{"hop_length": 160, "widths": [96, 192, 288], "optimizer": "adamw", "beta2": 0.999, "lr_schedule": "cosine"}
Rows from block 3, named by matrix and row number. Rows with one number belong to one channel. Each number is 128 + 24 x the weight over its row's rms, rounded and kept within 0 to 255. All counts start at 0. Numbers have three digits each. After the name is the row's rms in percent of the matrix's.
# convs0: first 3x3 conv (model.mid.1.convs.0.weight, 288x288x3x3), inputs 280-287, a 3x3 kernel for each
# convs1: second 3x3 conv (model.mid.1.convs.1.weight, 288x288x3x3, transposed), outputs 280-287, a 3x3 kernel for each
convs0.224 125:136128128160151141126123120141138139134131141132128135100118124118122124123127132092100082131131127128149149134144129128134123113118110112113089113110114115105103122124124126127127122123123160127127175145155186158163
convs1.224 143:103110101108113102100096080101122112129131130138144133126128128129129129130129128128129129127127128124120125119120102124124105122117099121125116128129128128130126117121111134129128144140128104116095108116104091111095
convs0.225 110:127128128117128126130135131074077067094085089118115118141155154122132132128152128157167184152157165127128127124127118121126107107117100074100093120128123151144127109098095127123117131128127119116124105090105111119116
convs1.225 097:085092062123119127130128122067075066126127127136146134129129128124129129128128129129129128129130130128129129135133131127127127128128127135134134148157149164190170094087072128128129138151140084096077124131129130148137
convs0.226 073:128128128128129129128129129099112109087097102091088087129129129127128128128127120128127128127137137126130170116124115120127127124126127128128128128128122129128129104093116091075094087097108104074082128127127172141140
convs1.226 055:126126128127128128126127128066097089125127125128129126128128129128128128128128127128128128128128128128128125128128128128128128128128128128128128128128128128128123128129129128128128128133128060096069108127076128132112
convs0.227 044:128128129133133130131137128080085066135132128072084095128128126129129127104128127128128128127127127126123125128134128131135126133128126117128127129128128128144127131096111140133129133129127126082107127127128142141134
convs1.227 039:127117127131128130128110127067125128126131129126198128128128128128128128128128128128128128128128128128128128128128146128127130128126126087122127118124127124128129115099129129129129127126128098127128128147129134222147
convs0.228 088:134130110138131106136131127105129165081117134076107134131132115136132129143136134127107084114093092136129121125138191123128188154166212085125170096128152118136147129136163128132155116129145131129110138138138132131134
convs1.228 093:128127133129128130142134138135146188126126128115121125128126126137129127136128127128128127128127127127128128118114107131128123133128125129130144127127127122126127131136164121121143121125129155159190131126141154151167
convs0.229 113:128127123112125122136133129144136139133131132139135134150133127158136131157144140132132136149140147139142143112127157109121147137150175121120114118120121123125128170162166146136142128129130126130130112125124087098093
convs1.229 142:141128129143126128156138136157157158132137144119127129129128128134135136138141142127128127128128129133136141102114109122128128128135131129140148128139151127135147158155167129128135125125128227180164191151140201159159
convs0.230 120:112108106107116099081086081144139136148140155141139145120125109130134128148158147104121126111124126128129129148167155142156139128134130131132131155153135147147144185181175156155137130130129202178209126121122127112123
convs1.230 112:128129127126126128120122105039049002088105084125125109117105117125127128127128128128128128128134129128128128126127127126128118118122101073072062121124110120122108065070031094098083102111089085109065112122096127125120
convs0.231 064:111109113129128130128128128109110093109115100079095082128128128133131128134130129123127129124128130127128128130152135129133135143152159159140141130130128124128127139130135127108103061049053113111117091087075089071066
convs1.231 045:117077082127125123127128127133133131108123110131130128110128125124127125126128128122110128127128128128128128128128128127128128124125127128128128128128128129130128132132130132131130132131130150140131137134132138133133
convs0.232 111:108114122095112120127116126105125128100120126105122126135129148133128128133125120121110096129126125125110090105119149100121124099128134123121125127126124128126122128128133128130135126128129128131126126128111125125111
convs1.232 125:132128126134127137142141169130145208125130165111126136128128128126127128127128133128128128128127128128127128125129129125129135126139159127128130125128128125128128132138173129130141129129150129128128129126116127119110
convs0.233 100:125129133123124126154155155129120118113109087102101089132130135129128128134133133123127130127129131131137138124152161138157154177192191127128128119109096091097085162152151128123112090092097118115111130128142129126125
convs1.233 103:128123128128128128162163164137143135128129129079092105129129130132135131134135133131138136131134135142150145116119110128129127138132129138151138132136135128128128139139139128128128113115120168163150155132128140132133
convs0.234 117:134137135131133139149141146001008007053049047105108110128141138116125126123125125140147164131136149128128129096103090081090076093103095129138127143146141159159159111106094116113112121116122136133134116115118116115114
convs1.234 123:116096108128121129130131133052051050115122100127127126128128127128128128128128128144143139129131131128128128128127125130128127131128128132132130136140137142152141053054048118119114127133127099106081111119104125126126
convs0.235 094:130139135145148146148170152069087080106119116138133145136158157116128128115127127153167179137142154128128129115119110104120103122127123122131111134137133163152149098106101134132131135133132152133145123114119121120122
convs1.235 089:115117118124121128131130128041057031128128128133159133128128128128128128128128128131132131130130130124125128127127127128128128128128128134133132140142138140137132073062021128127127145147139075093077114126105125127128
convs0.236 116:147138131125123120145142140133129132140139163145151150127129150128132136135144146128137135128135133135132129137152126125138121128157124127120121111111109088082068131131117128124105129128117110111111128127126127127128
convs1.236 107:136124124126122100135129126161145132123123105111105069128128127130129126138131129131144137139146132155161168118117069128125073146134119128128123127122117109115106133134131126119078113092047168137137126119114128123113
convs0.237 123:131129130119124120126107099127141142125130131128134141119108112129125115138132128127113117116115102121114108118136182115126159130138178124123124126125125129128127155155162141140145130130131106107088091085081101096092
convs1.237 121:132128128128125127134128134164185213153176188128129143128128127128128128129131134125125125127127127129129128110114097123126125127128129143147153147142147139142141175188209131137151128128133153149160158171155171167174
convs0.238 083:128128129130128129088110115193190181185162185184161172108117124126127128129128131100114103118129128128133144153168124126142128118127118128125123128127127125123119128127138127127140128128128122120121141140143176182173
convs1.238 073:127127127124128128107113109101088077128128118128129123131128128128128128128128128135134131130129129128128128131129129128128118128127107140129129130132130129130128115107111127128128127128109100123096107116093125122083
convs0.239 102:128128128148157149160172154026040015050052066066080098129131131128130128134148128159166161129138138127127128128139128129130128101124119080084089112123111124128123129129129137137142138136149181166168129124132131134133
convs1.239 099:112104092128127128118116104045058049127127128141162143128126128128128128128129130132145132128128128128128128134134130126127128124126126093092085128128128128143134068081070128128128129143136039078049120128128128138130
convs0.240 087:128127125128128120118112106197188213185173206182173186124125119128128128146152158112105124123128128129130129130150128129135125128128125138137138152144156142138135195201203164172166128129134165146180116113109116100103
convs1.240 074:123123126125125124130130131065055018110104072110088087128112108128128128129128128129129130150151141139140128131128128128128126128128125086045049100097070069074057059077056107091072091092065129129130121110123126126127
convs0.241 092:131129128134130129126111120140138136120119119106105110130128128131128125123115122117113101128128128131129130124110120118108108118111103255248255221192210179177196115093111122102108128123127093113111128130130140145146
convs1.241 079:158162174134138139131132131201219209154151159133138131137143158151132146128143128132132131135137136131132130132130145135139142143150152155154157128143147139141134152154162146127135126134134133124131124121124125124125
convs0.242 074:125123117132132132128119123119119128126131145136142153127126125128128127137149138126128128119120122131131131136160128151165144134138128124125126128129130130147142186189203143174183129130136183168237123125125092110111
convs1.242 056:128128129126127128128128128000013000097097057106119112128128128128128128128128128139161153168149148132133132130132128129129129129129128100068072130130130128128125043040026090100090121096112099118079089113087124122121